A small contrastive image-text model, trained from scratch: encoder patch size [8, 8].
Rows from block 2 of the image encoder, named by matrix and row number. Rows with one number belong to one attention dimension. Each number is 50 + 10 x the weight over its row's rms, rounded and kept within 0 to 99. All counts start at 0. After the name is the row's rms in percent of the matrix's.
# v: attention value (encoder.blocks.2.attn.v.weight, 288x320), inputs 240-319
# proj: attention output (encoder.blocks.2.attn.proj.weight, 320x288, transposed), outputs 240-319
v.93 092:34 69 65 46 37 60 54 57 73 49 48 28 48 57 39 65 43 44 60 53 43 49 53 49 46 56 57 48 42 42 60 56 62 42 21 41 52 43 59 49 49 54 63 49 54 34 50 38 51 47 50 50 52 35 61 45 55 50 46 63 56 55 44 50 46 77 59 35 59 42 56 72 73 53 53 46 57 54 36 45
v.94 095:67 62 46 36 46 40 53 46 58 41 50 32 43 65 61 54 54 49 38 69 48 41 54 34 49 45 57 39 46 59 51 61 67 46 53 60 40 41 56 54 55 49 55 50 54 47 41 71 54 57 62 30 73 51 43 50 47 65 46 54 62 47 28 34 50 47 63 54 42 45 45 48 52 36 61 38 58 49 38 38
v.95 099:45 43 54 41 48 41 51 51 46 59 42 50 36 61 21 57 23 37 45 84 42 39 45 47 38 42 41 55 48 41 68 59 41 42 42 51 57 44 55 54 80 50 46 59 59 35 58 38 55 45 49 47 43 47 53 35 43 49 43 52 55 49 39 33 40 36 51 55 50 67 47 53 49 45 43 41 61 64 41 46
v.96 098:53 63 48 62 32 56 54 62 51 33 45 61 27 51 63 36 54 32 59 52 72 36 52 47 57 61 48 58 57 47 45 50 48 41 60 55 67 50 50 37 50 40 44 49 52 45 38 54 39 56 45 42 50 39 59 52 39 27 46 63 45 43 65 39 55 56 54 46 69 55 42 42 48 66 43 40 40 68 50 68
v.97 100:37 34 71 43 45 50 45 41 62 46 51 47 33 62 36 42 45 39 44 53 41 53 50 52 65 49 41 55 53 46 62 26 69 51 55 42 37 76 55 39 58 56 64 43 48 57 55 35 50 73 50 42 42 38 38 51 69 44 62 45 70 43 44 54 29 47 49 30 55 38 58 52 49 45 49 58 60 47 60 61
v.98 092:66 49 75 60 42 49 60 34 42 47 37 59 46 32 46 38 51 49 63 50 47 52 38 47 41 54 67 45 53 60 45 67 44 47 32 50 43 36 50 51 48 61 49 52 52 43 43 52 38 49 55 41 57 36 50 58 37 47 54 43 38 58 32 54 53 45 47 61 39 46 47 47 52 45 54 41 42 59 27 41
v.99 103:54 49 53 49 42 65 43 43 42 44 30 49 55 50 65 46 55 44 81 52 60 40 44 44 53 37 42 56 45 55 52 46 45 44 34 37 57 60 46 48 45 35 57 57 49 72 50 51 52 65 54 52 56 50 36 50 41 66 35 68 60 54 48 65 54 34 68 66 44 33 48 72 56 29 45 53 52 51 48 69
v.100 102:60 53 62 25 55 62 37 28 58 43 33 48 55 55 65 59 60 44 63 50 45 59 59 35 43 51 39 68 51 55 65 57 57 66 52 60 37 42 29 65 56 50 48 58 71 48 58 62 60 38 35 55 49 54 56 52 42 63 37 43 46 52 62 56 66 46 56 60 56 52 49 69 33 49 61 43 66 51 56 42
v.101 110:42 74 57 65 50 72 54 55 61 41 56 59 70 45 40 46 55 64 73 53 40 40 63 47 52 52 26 55 55 46 66 59 48 54 39 41 49 47 49 53 49 55 38 54 45 51 60 63 48 50 47 48 48 39 50 37 44 39 57 37 49 53 55 44 65 42 62 49 38 46 52 37 64 42 51 50 45 60 53 44
v.102 108:50 64 27 54 11 54 58 57 54 48 54 61 40 50 53 47 49 52 63 42 46 50 43 54 55 40 42 55 48 63 73 54 53 49 47 43 61 37 56 66 54 43 45 39 57 61 57 52 56 54 44 52 50 65 56 49 59 79 61 68 51 48 27 52 50 55 34 36 48 73 49 65 47 48 41 48 46 52 33 39
v.103 103:34 54 39 53 51 55 50 46 33 35 47 42 55 61 47 53 45 73 54 64 54 58 56 51 55 37 45 56 41 55 40 32 57 50 50 53 48 65 50 50 46 51 53 48 52 58 45 49 51 65 48 53 54 63 44 25 60 59 36 49 54 53 51 48 42 70 59 50 62 32 46 74 48 53 50 40 52 44 48 51
v.104 098:40 31 50 56 67 58 53 70 52 57 62 47 50 43 59 59 45 50 55 49 51 65 34 36 63 53 41 43 51 55 51 46 55 58 56 58 31 55 53 50 60 51 59 51 50 38 42 56 68 39 61 50 58 43 39 57 51 65 60 36 82 53 68 39 59 60 38 71 38 54 60 50 32 49 43 53 51 40 51 54
v.105 096:49 65 52 73 54 45 48 81 48 45 56 56 62 27 49 49 63 50 42 44 41 40 39 58 55 47 59 34 47 43 41 53 46 54 42 56 51 49 52 52 41 49 47 48 53 48 58 51 51 49 59 45 68 40 49 49 63 59 62 47 55 50 65 48 47 61 43 53 46 60 57 56 38 42 37 56 24 43 58 61
v.106 095:64 36 41 82 43 36 64 62 31 51 40 45 48 46 49 53 47 62 40 42 57 38 51 65 32 44 54 39 48 55 55 42 65 58 55 47 53 31 38 39 37 49 57 42 25 53 43 49 41 47 48 53 49 65 75 52 51 36 49 67 40 52 47 58 61 32 48 51 57 51 55 42 31 47 51 46 28 31 60 35
v.107 099:36 66 50 52 58 65 44 53 50 40 56 51 31 40 54 43 48 65 58 52 42 61 38 41 49 54 42 64 48 46 44 61 47 45 55 44 42 38 34 49 68 36 56 52 70 61 44 41 60 50 62 38 54 52 57 51 44 54 35 38 36 45 52 41 54 63 38 62 45 55 66 74 48 60 51 56 35 55 34 52
v.108 102:67 59 68 50 45 54 51 59 45 41 51 62 41 39 76 56 47 39 48 53 74 35 45 53 43 65 65 48 46 60 44 51 48 49 39 69 49 40 61 58 54 57 61 51 46 66 38 63 59 53 37 52 45 59 59 40 53 38 31 44 51 46 55 36 48 49 55 47 50 52 40 59 52 51 44 30 36 55 45 58
v.109 097:51 58 59 57 55 42 64 45 53 53 36 39 57 59 49 53 79 38 30 54 43 59 28 56 57 58 43 47 46 38 41 40 57 51 58 59 52 59 59 49 63 29 52 34 69 52 48 59 54 56 39 62 56 63 39 38 68 54 50 56 46 33 39 43 41 67 61 43 32 67 47 58 46 53 38 50 57 52 42 48
v.110 095:42 46 51 51 47 48 42 66 33 36 55 45 58 38 63 45 44 57 31 38 39 43 34 52 63 41 46 48 31 50 63 57 42 58 53 49 30 48 57 43 61 69 46 46 45 48 57 49 36 60 35 60 59 47 49 49 52 48 52 43 62 44 45 49 49 52 28 42 54 51 59 40 52 61 55 49 42 48 60 48
v.111 099:50 54 52 67 50 72 61 50 39 47 41 47 41 49 66 60 61 70 42 61 35 34 52 34 49 62 40 58 57 56 43 51 65 48 42 58 62 39 47 56 50 44 66 51 56 70 51 43 43 40 68 45 49 52 51 47 65 46 53 37 38 44 56 67 46 66 46 54 56 36 53 75 29 52 47 52 59 66 48 54
v.112 099:70 66 57 45 49 42 54 55 51 31 40 38 45 61 54 42 60 51 50 61 33 45 46 42 51 56 75 39 46 47 47 46 50 33 51 44 51 39 59 59 33 62 36 42 52 52 47 54 43 50 56 51 35 36 53 68 55 44 64 42 36 52 52 62 57 51 47 44 43 37 45 53 61 58 61 38 54 67 44 46
v.113 096:43 57 43 51 47 42 66 66 50 40 47 60 75 41 49 59 71 57 42 47 61 38 41 51 68 51 46 28 36 59 41 64 59 60 63 55 37 48 64 56 42 54 56 36 47 57 34 60 42 54 36 49 39 51 62 49 57 40 58 54 37 46 48 38 60 50 53 38 38 65 53 48 45 43 44 53 31 39 70 60
v.114 095:51 56 68 50 46 48 63 48 61 48 22 44 35 58 55 54 64 33 49 53 37 49 50 50 46 72 57 44 45 45 44 55 56 44 54 46 45 58 58 40 45 34 44 52 66 44 43 59 48 56 47 50 53 57 52 62 39 53 46 55 40 53 46 63 51 60 53 43 53 62 34 43 62 48 57 48 43 50 52 34
v.115 091:59 43 56 68 46 66 50 38 57 50 45 37 66 62 38 47 43 32 49 38 35 48 54 52 50 56 40 58 41 63 70 64 61 55 46 57 41 36 53 52 49 52 32 48 41 49 50 44 60 59 46 49 63 46 47 49 43 34 53 39 51 49 57 56 70 45 47 46 52 42 54 56 70 50 57 40 58 68 48 54
v.116 108:47 57 46 25 32 50 43 48 67 36 65 34 39 50 58 42 52 56 50 54 53 49 53 43 51 56 49 56 53 55 52 40 62 29 56 45 24 46 57 49 69 53 33 53 72 58 28 49 64 51 44 63 50 44 49 62 72 57 42 47 38 50 50 50 43 57 39 55 69 43 47 68 62 50 51 44 51 60 35 67
v.117 091:56 39 62 25 45 65 47 39 39 51 48 53 50 59 51 54 52 41 61 39 59 52 63 29 36 62 61 58 51 47 50 59 34 31 58 55 57 58 52 71 40 45 67 60 38 65 55 40 21 56 54 48 36 53 47 54 51 54 55 49 63 47 41 59 29 47 56 50 66 42 51 43 70 39 48 46 59 39 52 42
v.118 091:57 49 44 60 61 61 54 47 42 57 49 36 54 50 54 32 48 60 37 41 28 39 42 44 51 61 56 59 58 50 43 57 55 50 56 33 61 60 37 50 34 34 57 47 26 54 50 38 51 58 70 41 46 44 42 50 49 39 55 51 69 50 43 50 40 50 61 51 62 56 53 47 52 54 51 63 61 49 67 51
v.119 103:64 39 45 67 49 42 48 73 57 43 54 32 66 48 50 48 46 39 39 64 66 43 46 74 45 54 50 40 43 52 53 40 44 41 65 45 43 42 66 42 30 44 55 36 49 59 54 45 53 66 70 47 34 50 43 52 56 65 47 48 56 42 58 56 31 59 65 48 59 53 29 55 40 49 52 44 58 37 45 47
v.120 092:48 49 44 37 52 63 38 56 57 64 40 47 40 54 48 42 55 43 43 38 45 62 34 53 68 44 55 44 45 44 39 51 39 66 52 61 65 68 61 62 56 32 52 53 47 61 67 58 49 53 36 48 52 50 59 46 52 39 62 44 57 50 43 49 54 53 44 60 33 46 52 39 52 64 37 61 61 29 59 20
v.121 102:55 60 29 43 41 38 60 49 58 52 79 60 52 48 54 54 43 71 59 57 72 48 45 48 44 39 56 52 43 49 46 46 42 50 68 61 48 42 52 62 49 52 38 44 53 47 41 48 38 45 44 37 38 54 60 60 31 48 39 51 45 53 45 44 56 46 45 42 61 30 54 42 81 33 50 63 50 57 51 49
v.122 098:58 43 53 46 50 63 55 54 21 45 38 44 53 54 52 56 35 41 49 53 45 61 65 44 54 37 51 64 39 39 49 54 42 55 38 59 43 46 38 57 37 58 37 78 44 53 42 51 39 53 42 39 56 50 66 28 43 35 41 64 40 42 41 60 59 43 60 46 38 49 46 42 54 40 54 32 61 42 62 47
v.123 098:44 46 48 64 56 50 63 43 32 51 58 53 36 54 46 46 34 55 39 56 64 50 53 47 40 61 54 61 52 34 51 44 47 41 51 28 38 56 39 37 50 56 66 60 50 59 54 51 49 38 66 40 56 54 56 34 44 58 38 58 54 35 51 49 40 43 51 51 47 46 42 73 52 44 53 52 53 36 43 57
v.124 085:63 72 29 37 36 60 44 53 53 68 53 44 40 39 31 39 57 54 59 37 51 62 47 39 59 45 68 52 69 51 44 61 48 51 37 61 82 61 51 63 49 39 62 46 47 38 51 41 66 45 44 64 44 43 55 47 48 43 51 47 56 52 40 54 46 70 50 56 46 51 69 53 57 57 44 56 51 47 47 41
v.125 099:51 38 60 53 39 49 60 37 57 51 60 44 58 53 40 49 43 62 46 31 47 71 45 36 53 65 48 51 31 53 68 36 54 46 67 37 30 55 37 42 52 43 40 50 60 58 65 49 52 53 52 60 55 50 51 58 49 71 48 45 47 51 58 46 51 55 39 64 42 33 38 57 85 38 53 39 45 45 58 55
v.126 108:53 34 45 52 47 76 48 45 44 43 50 46 50 46 28 57 46 56 63 44 43 65 46 39 47 52 74 42 46 42 50 55 35 31 45 35 65 43 50 44 45 43 47 65 47 54 41 48 36 33 66 30 61 53 39 47 21 57 62 37 32 52 37 53 59 59 64 63 43 69 59 41 66 63 44 54 54 73 57 50
v.127 102:54 63 62 50 60 26 51 46 60 46 28 60 44 58 51 49 49 45 59 53 38 46 46 47 43 70 46 50 61 43 51 35 62 43 56 44 66 46 54 40 40 54 41 43 68 50 44 24 43 48 63 50 47 46 42 61 53 48 68 53 39 48 51 61 50 34 58 41 56 52 52 45 57 36 45 36 64 55 23 47
v.128 104:45 47 51 54 42 72 60 33 61 44 60 42 47 41 44 48 32 54 61 65 73 53 58 33 51 52 46 57 59 54 67 46 40 24 57 46 45 46 30 54 61 51 42 55 32 53 60 60 53 35 65 38 56 58 38 51 48 71 27 51 48 62 49 51 63 41 29 48 43 50 58 58 60 38 49 63 54 49 34 66
v.129 094:51 47 56 47 57 65 45 59 43 57 47 41 54 55 51 38 53 47 18 42 51 47 69 60 50 48 38 59 30 60 50 55 50 61 44 44 60 74 66 45 43 33 45 39 51 57 55 50 47 45 43 57 42 49 61 50 53 34 58 41 56 60 47 34 39 56 55 37 41 60 37 32 31 68 44 60 59 65 58 57
v.130 092:42 58 44 73 54 53 43 73 44 42 66 44 56 45 65 62 41 54 47 47 52 46 60 41 49 52 53 36 50 49 43 55 45 59 49 62 41 48 47 61 46 36 58 47 45 43 48 51 45 53 47 54 49 51 42 33 60 44 36 56 52 35 70 43 58 50 26 35 55 54 50 28 46 49 57 42 48 54 48 59
v.131 104:57 47 57 39 32 57 35 34 62 59 63 59 35 37 31 54 57 62 51 46 41 73 60 44 45 53 44 54 58 50 64 52 64 45 53 56 47 42 62 44 57 46 55 53 48 49 49 45 48 35 42 23 58 43 62 43 46 56 46 41 61 44 51 34 53 54 39 58 36 69 53 57 53 52 45 68 46 48 31 55
v.132 097:57 60 52 60 49 55 55 46 54 62 61 49 75 49 40 59 46 66 52 42 56 56 49 53 33 46 41 57 71 52 60 35 46 50 41 48 47 40 62 39 35 45 41 58 46 33 45 38 39 56 60 38 49 35 55 47 40 50 35 41 42 46 34 64 33 46 51 58 44 50 31 44 55 43 39 47 45 65 47 41
v.133 104:47 32 52 43 29 65 34 39 46 37 57 38 32 52 41 47 48 40 38 47 56 63 60 45 57 63 51 42 45 56 36 56 41 50 59 37 48 64 61 36 57 38 56 38 69 60 64 59 56 52 51 39 52 37 41 54 56 63 34 50 46 56 44 45 28 53 48 44 49 50 46 30 62 77 57 50 32 48 65 41
v.134 112:42 60 62 54 39 39 27 56 67 34 44 49 47 51 51 55 53 42 52 53 50 52 62 64 33 58 58 64 52 46 53 60 52 50 41 41 46 43 47 58 49 48 41 38 68 63 64 70 42 57 49 35 52 54 38 47 44 48 48 61 30 53 39 49 50 62 53 36 36 54 42 36 40 56 52 66 49 64 33 29
v.135 093:56 40 81 51 51 35 40 49 55 57 41 40 60 50 38 50 51 34 55 51 51 51 55 61 41 62 38 65 69 39 46 54 51 42 44 55 28 45 51 36 40 44 44 61 52 55 54 56 49 70 29 69 47 56 45 53 48 43 59 50 49 58 53 48 30 59 40 57 34 53 19 48 60 61 55 51 51 54 40 38
proj.93 094:71 52 42 52 54 61 38 41 39 69 49 61 46 44 63 47 61 59 59 45 66 57 36 51 44 42 63 46 66 32 38 49 34 61 50 42 51 60 45 49 51 69 47 38 50 50 41 63 50 61 50 49 62 55 42 44 32 39 64 66 48 52 52 39 48 33 41 63 40 55 54 30 31 52 46 57 42 34 55 53
proj.94 097:44 59 54 51 53 47 50 58 31 57 50 59 58 43 51 45 40 49 70 34 41 51 53 60 51 57 52 53 54 53 29 51 49 52 50 53 51 50 56 42 20 52 49 40 64 54 51 44 48 45 47 69 27 45 44 40 29 47 59 63 58 61 58 59 59 61 64 58 57 49 51 27 65 59 40 47 43 67 47 63
proj.95 099:58 49 47 47 40 42 43 58 53 37 69 43 55 46 63 43 52 60 54 31 53 60 45 43 53 52 48 54 55 66 21 48 76 58 75 49 51 48 58 32 14 60 55 36 55 58 55 59 59 62 43 56 46 57 57 62 43 59 56 60 53 44 51 60 58 65 66 48 49 46 52 50 59 60 63 49 34 49 53 56
proj.96 095:46 50 48 49 49 23 41 48 53 52 49 46 45 46 44 60 35 67 49 54 38 45 52 57 36 55 53 39 65 46 46 39 43 55 44 69 46 50 47 61 47 46 39 41 47 65 52 58 43 47 31 49 35 56 45 50 54 73 43 59 56 49 54 54 15 53 51 44 40 50 59 68 37 33 46 49 63 40 48 41
proj.97 096:50 47 37 56 65 39 51 39 36 66 39 48 52 55 46 55 51 65 45 27 45 60 39 42 36 64 61 32 56 48 50 49 50 39 41 71 56 40 48 56 48 38 36 69 41 57 53 54 49 40 50 54 50 47 58 41 44 38 50 45 58 40 28 51 60 51 47 73 37 37 43 29 59 46 56 56 35 52 34 30
proj.98 090:41 53 57 43 49 45 40 59 56 35 61 41 60 53 72 70 47 66 60 55 60 58 66 50 42 54 55 51 50 51 40 36 49 49 64 43 52 54 52 55 37 39 71 42 67 56 54 40 52 56 33 51 47 63 52 46 47 44 44 66 56 37 63 50 43 70 26 39 50 51 51 67 59 34 43 47 77 51 76 53
proj.99 097:51 64 64 52 40 44 44 61 52 41 53 52 43 45 33 50 57 41 43 49 47 51 42 57 39 62 62 29 40 70 49 39 56 26 45 53 39 39 46 51 48 66 32 46 75 60 42 58 51 45 52 39 32 53 65 35 60 52 55 49 29 37 49 59 39 50 40 43 50 61 57 39 46 49 47 44 56 74 55 47
proj.100 098:45 49 42 50 39 60 48 81 29 45 58 44 73 44 47 49 48 34 59 65 63 62 47 61 58 34 67 52 22 54 54 52 49 33 48 48 53 48 68 29 38 61 66 51 42 32 46 50 51 47 48 43 45 54 50 47 62 39 54 72 42 41 56 49 47 68 51 61 45 44 52 37 45 55 48 46 47 59 42 43
proj.101 112:47 38 61 59 40 42 47 51 51 53 46 41 48 49 60 49 65 44 45 36 50 52 30 52 48 29 64 29 37 47 39 39 60 54 58 65 50 60 46 45 38 69 48 35 83 60 55 52 60 52 28 50 61 55 66 56 46 43 55 48 37 57 71 50 44 46 36 57 56 41 59 42 54 42 43 44 63 63 68 83
proj.102 107:56 64 63 45 47 50 49 59 44 47 60 45 56 31 29 56 56 42 59 53 60 55 71 60 45 49 64 50 50 43 30 57 52 60 51 49 38 53 39 29 48 56 36 44 46 38 45 48 43 62 54 56 59 53 53 40 54 40 33 39 37 47 63 57 47 61 39 50 54 36 40 46 42 48 33 45 50 52 60 60
proj.103 106:69 51 45 63 42 35 48 53 62 47 50 50 49 40 50 33 67 36 42 55 58 35 49 56 54 50 46 37 64 48 57 60 46 36 48 42 43 56 54 40 59 36 47 41 57 39 34 43 53 55 56 43 51 47 49 55 78 50 44 63 48 45 64 63 49 41 50 46 45 58 59 45 34 65 50 68 44 67 49 55
proj.104 094:54 52 49 48 42 83 67 49 50 64 56 66 57 59 49 31 49 34 49 34 44 46 46 31 33 44 68 69 29 34 56 54 53 49 54 39 64 53 52 48 43 56 52 53 52 60 74 39 46 40 48 51 29 48 51 58 35 27 59 55 42 50 33 52 40 30 53 64 62 51 37 37 60 60 53 56 52 56 39 56
proj.105 093:34 23 55 51 44 50 39 40 58 43 56 55 54 55 54 48 52 52 39 40 48 45 50 40 52 45 39 39 55 34 51 47 41 57 56 58 58 47 36 44 47 46 53 37 62 40 42 52 59 47 27 50 37 44 43 54 38 43 53 52 48 59 58 34 58 44 37 39 51 69 52 38 49 54 35 52 59 43 62 65
proj.106 093:36 53 54 27 57 52 44 64 58 45 49 62 46 47 51 53 48 45 58 44 50 64 44 65 65 54 58 65 54 43 25 53 42 58 53 45 41 50 52 64 36 66 52 59 65 54 51 52 52 46 47 54 52 48 43 42 53 61 58 47 60 57 56 40 38 47 48 47 40 47 53 59 65 60 51 43 78 52 56 72
proj.107 100:60 58 44 58 34 53 52 46 54 54 68 52 63 38 65 57 49 63 54 53 43 56 53 59 53 42 67 43 48 58 63 63 47 59 44 53 34 62 45 54 33 58 51 60 41 27 62 48 57 49 39 44 53 52 54 70 28 43 52 52 38 36 49 64 40 39 33 41 46 52 52 48 52 39 42 46 71 32 50 42
proj.108 106:47 45 36 47 49 33 59 44 58 53 50 58 43 45 47 60 40 68 43 53 47 40 66 56 46 32 32 39 68 46 44 56 40 52 57 47 44 67 45 60 35 40 29 47 65 38 40 44 52 42 39 53 50 43 41 55 72 70 44 56 51 37 49 41 41 72 45 38 57 48 63 52 39 34 56 57 50 38 39 34
proj.109 091:39 30 46 37 45 50 51 50 56 55 52 58 48 35 49 33 57 54 41 46 49 32 46 49 59 32 25 59 73 49 57 60 54 42 48 46 63 44 49 35 42 49 44 70 56 39 45 54 53 53 59 41 56 42 56 71 57 61 51 65 52 60 57 49 63 39 63 56 51 66 51 58 53 72 57 42 45 54 58 65
proj.110 091:49 47 51 43 53 55 59 32 73 57 47 47 40 65 23 45 49 61 57 44 50 60 57 62 25 50 44 34 66 48 40 38 70 57 43 55 63 45 25 53 46 46 62 52 44 52 47 38 59 40 43 36 61 47 52 48 44 46 65 34 52 48 33 57 51 36 68 73 55 52 44 56 30 52 41 45 38 58 62 44
proj.111 099:47 46 56 46 45 57 27 53 66 72 46 54 48 37 49 46 54 28 44 50 62 57 44 49 56 39 60 40 48 60 44 53 27 60 42 42 44 62 48 41 53 48 45 50 42 31 41 61 59 62 55 54 29 43 39 62 43 53 36 65 46 32 50 29 47 55 52 33 51 58 44 41 44 49 48 57 43 36 50 54
proj.112 105:32 67 49 43 30 41 53 38 68 58 57 45 44 36 62 49 36 72 57 57 64 44 66 45 45 42 36 50 70 55 46 56 46 65 36 61 53 51 44 41 62 50 65 37 56 48 58 44 53 57 42 48 64 63 55 51 32 55 37 48 40 45 42 46 44 64 55 41 56 43 45 67 52 33 37 50 65 33 63 56
proj.113 096:36 24 60 30 65 46 36 48 61 56 65 32 32 52 48 43 55 58 35 39 49 52 50 75 53 35 38 55 73 30 51 55 41 47 44 44 65 60 39 31 50 38 53 64 67 52 52 41 63 48 48 40 65 35 64 48 60 61 40 47 71 47 70 54 60 45 43 50 65 60 51 51 46 53 52 49 55 45 48 56
proj.114 094:41 53 70 38 46 33 44 44 59 41 58 50 69 42 57 44 44 50 49 40 60 40 55 57 53 25 27 48 49 56 58 57 60 52 60 60 59 30 54 46 51 47 46 54 65 63 63 58 51 41 47 66 50 57 47 52 63 53 38 67 49 53 71 39 67 54 51 38 58 33 50 76 50 65 51 44 63 59 55 73
proj.115 083:53 65 59 50 58 40 53 49 59 43 41 56 44 60 53 46 65 37 50 50 61 63 51 70 42 42 61 46 37 59 56 31 66 42 33 47 55 48 58 41 59 58 63 55 48 47 29 49 57 48 50 53 53 48 54 56 50 51 42 39 47 43 59 48 54 41 62 65 58 53 48 56 37 52 48 55 45 71 55 54
proj.116 107:58 60 42 53 38 40 46 53 43 59 48 58 59 37 31 56 37 59 72 53 61 42 57 56 43 47 51 52 58 44 58 54 45 58 35 78 54 49 41 43 34 48 62 45 28 59 53 47 44 52 42 41 64 64 54 55 53 47 32 48 50 45 55 51 55 62 59 43 57 34 46 64 46 42 51 59 51 39 54 44
proj.117 084:43 55 50 63 65 50 46 60 57 66 48 46 47 46 52 50 65 43 51 70 58 63 46 49 63 66 50 50 40 50 43 54 57 44 48 34 57 52 53 39 71 47 24 63 54 36 48 56 70 49 52 75 41 51 63 41 42 50 49 47 61 55 71 43 63 62 53 46 29 64 42 56 33 53 49 37 36 37 53 45
proj.118 087:49 61 54 45 63 49 52 32 57 58 51 69 36 50 48 51 60 30 46 58 42 65 47 54 60 50 52 38 56 49 58 52 39 46 42 52 54 58 51 41 59 55 45 66 62 45 49 54 53 41 52 53 64 54 41 64 34 71 48 39 48 40 51 36 53 31 62 55 32 47 46 45 55 49 27 43 27 52 57 56
proj.119 096:49 65 57 42 50 32 52 17 58 51 49 76 37 45 38 61 48 35 47 40 40 61 63 58 62 51 37 47 52 60 40 42 63 48 55 51 49 48 36 46 56 54 52 50 63 41 39 56 51 46 40 53 61 64 49 33 58 60 35 46 47 56 56 46 72 49 50 49 62 59 61 65 52 65 35 60 55 55 37 56
proj.120 088:40 51 52 72 67 37 63 45 40 53 61 56 66 56 58 50 56 64 54 43 57 38 60 45 52 48 51 59 57 50 65 44 60 48 64 40 55 57 62 52 38 63 38 60 49 47 39 37 48 48 58 47 51 52 42 58 46 56 50 59 49 42 50 48 56 41 45 58 49 70 36 32 43 55 50 31 40 44 63 63
proj.121 094:55 59 50 72 56 35 44 51 53 46 50 37 40 48 56 58 41 60 59 55 50 51 58 67 57 67 60 32 48 44 57 64 49 58 55 57 41 71 41 60 54 42 48 53 48 60 57 46 47 38 36 47 67 44 50 43 61 50 42 47 47 59 71 63 53 64 37 30 52 47 52 60 36 57 61 44 57 47 56 62
proj.122 090:36 46 48 51 61 44 33 42 65 37 53 60 49 43 56 44 62 54 39 53 77 55 27 62 33 62 45 42 50 68 51 41 60 51 48 43 49 56 49 62 59 43 69 39 72 38 63 37 75 57 55 63 37 40 44 57 66 50 71 50 72 50 50 42 44 46 49 39 40 61 59 63 54 60 63 45 50 51 41 56
proj.123 093:67 51 49 52 52 60 58 36 49 51 66 50 41 35 47 49 37 55 49 56 49 70 56 51 61 62 38 42 59 64 52 70 39 55 52 47 52 43 42 58 53 34 56 57 51 41 49 45 48 54 49 63 40 59 40 63 29 41 32 46 37 57 53 45 54 45 45 31 46 54 62 32 73 51 53 45 60 46 50 38
proj.124 084:39 55 51 43 55 43 60 63 36 49 58 58 62 42 69 58 51 67 58 47 66 50 58 38 41 44 49 59 33 31 56 43 55 51 54 35 49 37 57 54 43 57 43 61 54 53 58 64 47 42 72 42 57 66 49 64 45 65 65 48 62 42 47 46 57 49 52 50 34 57 29 45 41 44 38 37 41 51 55 52
proj.125 090:58 57 45 56 55 47 53 42 35 46 53 49 63 54 38 43 54 48 59 58 60 65 61 68 41 54 40 56 60 54 57 64 41 53 49 47 43 57 50 60 39 43 69 57 45 54 46 47 38 35 55 55 61 68 49 47 52 48 43 47 44 63 49 48 47 45 58 52 61 58 57 44 37 68 48 40 61 34 55 51
proj.126 105:61 62 51 68 55 51 50 54 50 38 51 35 54 59 49 56 48 52 58 44 70 49 54 40 42 55 58 69 49 56 59 35 58 62 62 54 38 47 54 77 44 66 55 50 51 45 48 44 51 63 53 49 45 64 41 46 57 49 50 54 52 53 56 59 40 33 24 43 47 46 45 54 51 41 52 52 68 51 38 49
proj.127 094:44 61 51 43 32 54 55 46 50 43 45 39 48 43 53 36 40 38 50 46 50 48 51 44 39 28 35 57 46 63 49 54 40 71 48 68 49 49 48 56 47 42 44 36 57 55 68 68 44 53 37 54 56 60 57 51 52 38 42 57 43 61 38 36 51 60 69 39 46 28 55 77 48 52 52 40 44 69 64 60
proj.128 096:61 40 44 61 47 57 27 72 25 53 41 51 49 40 33 53 56 46 51 49 40 52 46 55 38 75 52 29 33 51 41 52 49 51 49 45 43 56 58 39 51 63 57 37 56 52 56 42 31 39 49 62 37 39 55 39 41 30 58 57 56 46 53 56 31 49 57 58 64 46 52 62 50 47 53 52 60 60 44 46
proj.129 096:54 46 42 46 60 40 58 29 43 64 49 48 45 57 44 41 70 47 57 50 69 52 24 55 82 55 53 42 65 61 47 25 61 46 48 52 51 44 32 58 57 53 45 53 43 46 37 48 43 55 61 50 74 59 33 59 49 66 38 43 67 47 42 57 63 29 54 57 48 50 59 48 48 44 61 48 36 44 54 52
proj.130 091:33 44 58 44 51 62 54 56 62 54 31 68 51 51 41 38 53 46 38 65 34 35 41 53 46 53 37 57 55 49 47 59 47 37 50 56 55 57 45 36 50 63 42 33 47 58 54 58 47 44 34 44 32 35 54 59 51 64 53 56 59 58 62 30 50 55 57 49 67 64 48 62 37 45 61 70 35 45 42 52
proj.131 095:55 37 37 54 66 46 47 82 30 50 66 36 64 47 55 71 44 48 58 50 70 48 47 31 48 40 54 59 55 41 53 59 43 56 50 48 41 52 51 49 34 52 51 64 39 43 54 50 48 47 60 46 42 46 34 53 32 48 46 50 49 43 52 69 45 57 52 37 43 34 38 42 50 46 40 49 63 46 44 25
proj.132 099:50 70 33 61 51 53 53 57 49 39 60 47 35 49 57 49 59 52 62 59 54 52 53 53 62 51 53 42 38 44 40 63 45 58 67 47 38 62 50 48 54 52 39 41 61 63 62 47 52 60 32 62 67 74 59 49 39 55 50 52 51 67 57 49 47 48 45 45 57 34 60 52 70 58 36 35 57 45 59 57
proj.133 107:56 65 52 45 59 50 65 47 49 66 45 50 70 55 36 40 51 73 56 50 60 39 44 44 53 39 48 70 69 45 59 44 45 41 39 57 48 54 53 50 42 51 62 48 28 64 40 42 22 36 59 54 40 63 47 39 53 62 47 51 68 48 47 56 62 61 56 57 59 39 47 50 43 42 56 60 68 37 42 43
proj.134 101:52 61 58 47 41 44 57 46 42 48 46 66 70 52 47 38 60 41 50 51 66 30 53 39 55 33 43 49 53 52 42 12 51 59 60 65 47 40 53 51 38 68 54 40 62 50 48 39 50 66 45 62 33 53 49 43 52 28 53 62 51 42 52 47 49 68 50 58 61 56 59 58 54 36 32 37 73 50 60 62
proj.135 085:52 48 37 51 52 42 68 23 60 42 57 65 45 67 72 41 57 37 45 55 54 53 45 50 53 37 55 55 44 62 50 46 53 45 69 54 54 42 46 47 57 51 57 50 55 54 43 42 67 46 55 43 52 52 45 41 46 60 34 57 54 44 56 47 73 43 63 45 71 43 63 38 55 56 34 40 48 42 69 56